A small image denoising model, trained from scratch.
Model: 32-pixel images, widths [64, 128, 128].
Training: 33000 steps, batches of 64.
Data: trained on views of escape-time and Newton fractals, 14.6 epochs.
Rows from block 6 of a small image denoising model, named by matrix and row number. Each number is 128 + 24 x the weight over its row's rms, rounded and kept within 0 to 255. All counts start at 0. Numbers have three digits each.
After each channel's rows are labels from the 100 images, of 14976, where the channel reaches its highest value: "patch colour" is the nearest of a few named colours to the mean colour under the peak; "top examples" is what is common among them. Only what is clearly more common there than usual is listed. The data: views of escape-time and Newton fractals. In brackets: how many of the 100, against the usual share in percent.
# conv: 3x3 conv (model.decb.0.0.conv.weight, 128x256x3x3, each kernel summed), inputs 104-155

conv.86:129112113112110113109098138124095137160137082143128117149134144144148084064124120143126153107119139127124120163112141113146159132146091143132072140163100125
patch colour: blue (45 vs 5.2); purple (33 vs 2.2)
top examples: vivid (86 vs 14.4)

conv.2:095143095118147184115151152124135138088136089136172184130144186115110111132096132102141152126132121062159134132101161123128159129141105136101132149125118166
patch colour: purple (41 vs 2.2); red (34 vs 2.7)
top examples: vivid (69 vs 14.4)

conv.97:130134131129148140097086135101123132133102128155144119134139153123152100121098122131135112090199130099183109115145233127121181143118098160145115161146104188
patch colour: black (83 vs 33.4)
top examples: pastel (40 vs 14.2); cubic Julia set (30 vs 11.1)

conv.124:189093131227132128163102123141090148107112160156124128093151132096128140153128126112105132194071129177105115128147096137108166110106131104114121114139150133
patch colour: pink (48 vs 7.6); grey (36 vs 13.8)
top examples: grey (90 vs 14.4)

conv.63:130107115126138158108152111114127106088128123166102171167134185104131135086134108107130127138125095075149125099121113141145100166128167106134124084064131092
patch colour: grey (36 vs 13.8)
top examples: grey (47 vs 14.4); Newton basins of three roots (36 vs 11.1)

conv.104:118112130153086128114100129109109141158116116159145114127113090157127093109140108117107129129123162135163165140053051112186114135120159140136115117157132088
patch colour: grey (51 vs 13.8)
top examples: grey (44 vs 14.4); pastel (34 vs 14.2)

conv.25:164119130159084166169084128128088115146127107142117112132125147151109109118138097111151157136099121163123119186135130132133126066133117152160145120119151135
patch colour: green (35 vs 4.2)
top examples: vivid (92 vs 14.4)

conv.125:143102142130102114138051113106103119119139129173101117151137124161109112093152111150106148135135127116122086135091109111135144119111117107137077144180112089
patch colour: grey (59 vs 13.8)
top examples: grey (61 vs 14.4)

conv.45:146136125121115127118114142130146121162132121155136095139143116126119141131106112132146122098193143103178126154166131115172116132069129191125149118121086131
patch colour: black (99 vs 33.4)
top examples: pastel (36 vs 14.2); Newton basins of five roots (32 vs 12.9); cubic Julia set (30 vs 11.1)

conv.61:168133128134106113139089108114101098126100157149152159124121093163098165178111143093144128115113086112134082128122135139150115161136110115103171088158137177
patch colour: red (63 vs 2.7)
top examples: vivid (77 vs 14.4); Newton basins of three roots (29 vs 11.1)

conv.46:150107166133131086168077131145092157175091146151127088128147125167103075111186141159118110168114141131123091154123117146086161127100155112131133151152135131
patch colour: cyan (41 vs 3.1)
top examples: vivid (70 vs 14.4)

conv.11:113093132134102160113090143111150164097149087099164110132129160123151112076118133117134119112123107100110077145127158119155115125135124152091140134148116108
patch colour: purple (33 vs 2.2)
top examples: vivid (76 vs 14.4)

conv.14:166129102142157161159104138130095132164128126143137130164139158137146127112089124114141139136134152144155143086133126159143129110161147128152158123142133185
patch colour: red (47 vs 2.7); purple (41 vs 2.2)
top examples: vivid (96 vs 14.4)

conv.88:104129138132155106157111116149132163087121122099114171124125080096140113135152162140191128171128115104121101110081108144118142128149150128132143118116160133
patch colour: pink (30 vs 7.6)
top examples: pastel (50 vs 14.2); tricorn (38 vs 11.1); Mandelbrot set (31 vs 12.1)

conv.15:118099136130137095182102162104116159163095102105096114134110128124158116117102164155145133192113138142120112140117103160109140139172109094174158092152187116
patch colour: white (57 vs 2.9)
top examples: grey (61 vs 14.4)

conv.20:133096095144117163155095161185091155169148128107152153137186127117155107092180134129137172110109129143156127103119083115136136136128157136134126118100131114
patch colour: green (66 vs 4.2)
top examples: vivid (87 vs 14.4)

conv.51:134132153166189111175126078133161150142110180126118142113089073114112147080134110126117105138119124127145142124088091144146102137146111115152130115100123116
patch colour: green (36 vs 4.2); grey (32 vs 13.8)
top examples: vivid (97 vs 14.4)

conv.102:123106146132098086128108109128106130126132140116102091114081079132151144102201136114128132140136134161109116121114109107109090131112151148116112134107112076
patch colour: green (60 vs 4.2); cyan (26 vs 3.1)
top examples: vivid (92 vs 14.4); Newton basins of three roots (27 vs 11.1)

conv.109:142127115095117121145099118133105147156118134141110095152090107140128168093210091110143130120148177156162116083127104138119135114111129167143129157136124071
patch colour: cyan (56 vs 3.1); green (41 vs 4.2)
top examples: vivid (90 vs 14.4)

conv.41:169059134142144137172136128119104137122138146129140182124137138167128125133115125099125135123120049147156128154129112156158115125175157106148187078130155144
patch colour: orange (48 vs 2.6); yellow (25 vs 0.7)
top examples: vivid (98 vs 14.4)

conv.117:121119157122113060157116104167097117158137155110115102134098084145153156124188114134132110152111121122093113092109080124115106142109154103140117110107139084
patch colour: green (74 vs 4.2)
top examples: vivid (97 vs 14.4)

conv.98:119126110154150113119166131125117159079095115120157119103138123135136101185127130127144113147131129110139143135103127121126126150136130132091116136122145126
patch colour: grey (57 vs 13.8)
top examples: grey (78 vs 14.4)

conv.95:126095124120134124110090145110140130134119130168144126114135138130131120132190121095122162098161119117163139123119145153131154138146121167134099177128109097
patch colour: black (94 vs 33.4)
top examples: pastel (52 vs 14.2); cubic Julia set (34 vs 11.1); Julia set (25 vs 9.9)

conv.108:179123105109115119159111123148097130180135126143141196157131127162112176125129125116122112135125117179139114137134110133178111134117168106122178066090134129
patch colour: yellow (66 vs 0.7)
top examples: vivid (98 vs 14.4)

conv.73:126095116100131142162095114100114104117128140090147139123083155148128113117126085132122125131132151164132139082065163125096147115138164113121080154122147143
patch colour: brown (49 vs 21.7)
top examples: pastel (57 vs 14.2); Julia set (30 vs 9.9); cubic Julia set (27 vs 11.1)

conv.28:142119153168123162133116138114127151124100177133113136119125125145138143134090109114103119119143114079154100142171116118049158156090084153154134162176100163
patch colour: purple (45 vs 2.2)
top examples: vivid (49 vs 14.4)

conv.65:123120099121152172128112134114128109140132130123089099177122139118128120159093122124128104117139135127088151115126141134138130121156105083131097105143153167
patch colour: pink (39 vs 7.6); white (33 vs 2.9)
top examples: grey (69 vs 14.4); Julia set (27 vs 9.9); cubic Julia set (27 vs 11.1)

conv.99:155121107135134121142143120112139109136127135101098125124136115143093126081126155145132127140122094125128129206108110136088162109106102157130159159099150110
patch colour: purple (31 vs 2.2)
top examples: vivid (100 vs 14.4)

conv.118:123138185109129140150094126149114131131166091109132155116077138135097109118160107124144127141116093080126139080094114142134126134139153116140112121133130122
patch colour: grey (42 vs 13.8)
top examples: grey (54 vs 14.4); Newton basins of three roots (44 vs 11.1)

conv.74:145094125171139089144113140116134124119144138104104142151068141107107087140146114130124115129108164136125144133139148118135112085115151113106170125165137177
patch colour: purple (30 vs 2.2)
top examples: vivid (59 vs 14.4)

conv.13:179085176171092141183142118123116140135109146137133102089153110153127123103135118130118144144108101255118121180118112135093150098119121137150146153106124129
patch colour: purple (39 vs 2.2); blue (28 vs 5.2)
top examples: vivid (91 vs 14.4); Newton basins of five roots (37 vs 12.9)

conv.101:155107129151123135094104126099127145135122128176133171108131141123113104116131133099118117111091095139150160126129103149184102092124164096096172097122123136
patch colour: black (70 vs 33.4)
top examples: grey (49 vs 14.4); cubic Julia set (37 vs 11.1); Julia set (26 vs 9.9)

conv.27:136108132133121116176123156163073163186155159115112113135148120162165157108194154140127115143117155165125101134136125133147137166115128129117128121112136084
patch colour: green (63 vs 4.2); cyan (35 vs 3.1)
top examples: vivid (96 vs 14.4)

conv.84:121130121097106109091134093117100135133105129162168126136074113121086157116127120139127116168125104141145134086101123117138121111116124097119100125129112116
patch colour: grey (65 vs 13.8)
top examples: grey (96 vs 14.4)

conv.0:155115106115107093147110113152125140144161119125125100152116096158119137015098113083100140140133131178141174119156084151095152102133107096097150121113148107
patch colour: pink (27 vs 7.6)
top examples: vivid (46 vs 14.4); pastel (34 vs 14.2)

conv.72:136115114128146153144124117125123117097126134096137171095115173106099101153133100107137123147146076109162100126085145145141136137134160155103105148140113130
patch colour: cyan (45 vs 3.1)
top examples: vivid (59 vs 14.4)

conv.22:099099115099123115125173125107128133116082120148157142153069062165121120140163101096131166162123112127146183105116108151123154106150150106138121134112149145
patch colour: grey (34 vs 13.8); pink (31 vs 7.6)
top examples: grey (78 vs 14.4); tricorn (30 vs 11.1)

conv.113:118105135119133123116099124145125116165113133154121119137141119139158103157135134127145115129114136101116069108179103143093130150135133129148133133135148105
patch colour: cyan (60 vs 3.1)
top examples: vivid (60 vs 14.4)

conv.30:070128152107152201114079141105132096086099107115060132122105145159098110120169121139153136157114159154128110135045128133136123127132134132127094134104144112
patch colour: grey (40 vs 13.8)
top examples: grey (56 vs 14.4); Newton basins of three roots (43 vs 11.1); Newton basins of five roots (31 vs 12.9)

conv.6:099120177076144185150157148142171150097082170082120151116100156163158115129137155137124113143115097101104136124124137149113144120183168115123150126145135119
patch colour: grey (35 vs 13.8)
top examples: grey (43 vs 14.4); Newton basins of three roots (31 vs 11.1)

conv.122:110101152093159174155116137130159143099124086153103137168118169149116118136125101126140128086130121108127137116050137151175111120130134109171115114125118122
patch colour: brown (46 vs 21.7); grey (44 vs 13.8)
top examples: pastel (54 vs 14.2); cubic Julia set (28 vs 11.1)

conv.90:128121150111096145147117161119090129134164121150126102106101098134137151108115108135145124158123182198121139178060144140146112135134132117130094118107130083
patch colour: green (28 vs 4.2)
top examples: vivid (99 vs 14.4); Newton basins of five roots (39 vs 12.9); Newton basins of three roots (38 vs 11.1)

conv.116:137103172184157126180140108131090155088132168131130121109158161109168110141132115131137144139074104118102112181117129137129144126113110106131110110141153122
patch colour: blue (26 vs 5.2)
top examples: vivid (61 vs 14.4)

conv.111:147125142172097141118093121122126115131096168142156133104141140101139141159049122113128096123113111182102161135196138141123115092114120107124129110165102130
patch colour: brown (61 vs 21.7)
top examples: grey (72 vs 14.4); Julia set (32 vs 9.9)

conv.114:146103142116143157171117137069099121089096120101143106118108147171140155132136108148102132131119159091144126113056135136130140104087156116143082145151125108
patch colour: grey (45 vs 13.8)
top examples: grey (46 vs 14.4)

conv.60:156039180134148163188120122094066180099113086133133114108091165168139121155146145121119121154124117136157153126106122127121128109098123125133115131152117125
patch colour: grey (49 vs 13.8)
top examples: pastel (51 vs 14.2); Newton basins of five roots (40 vs 12.9)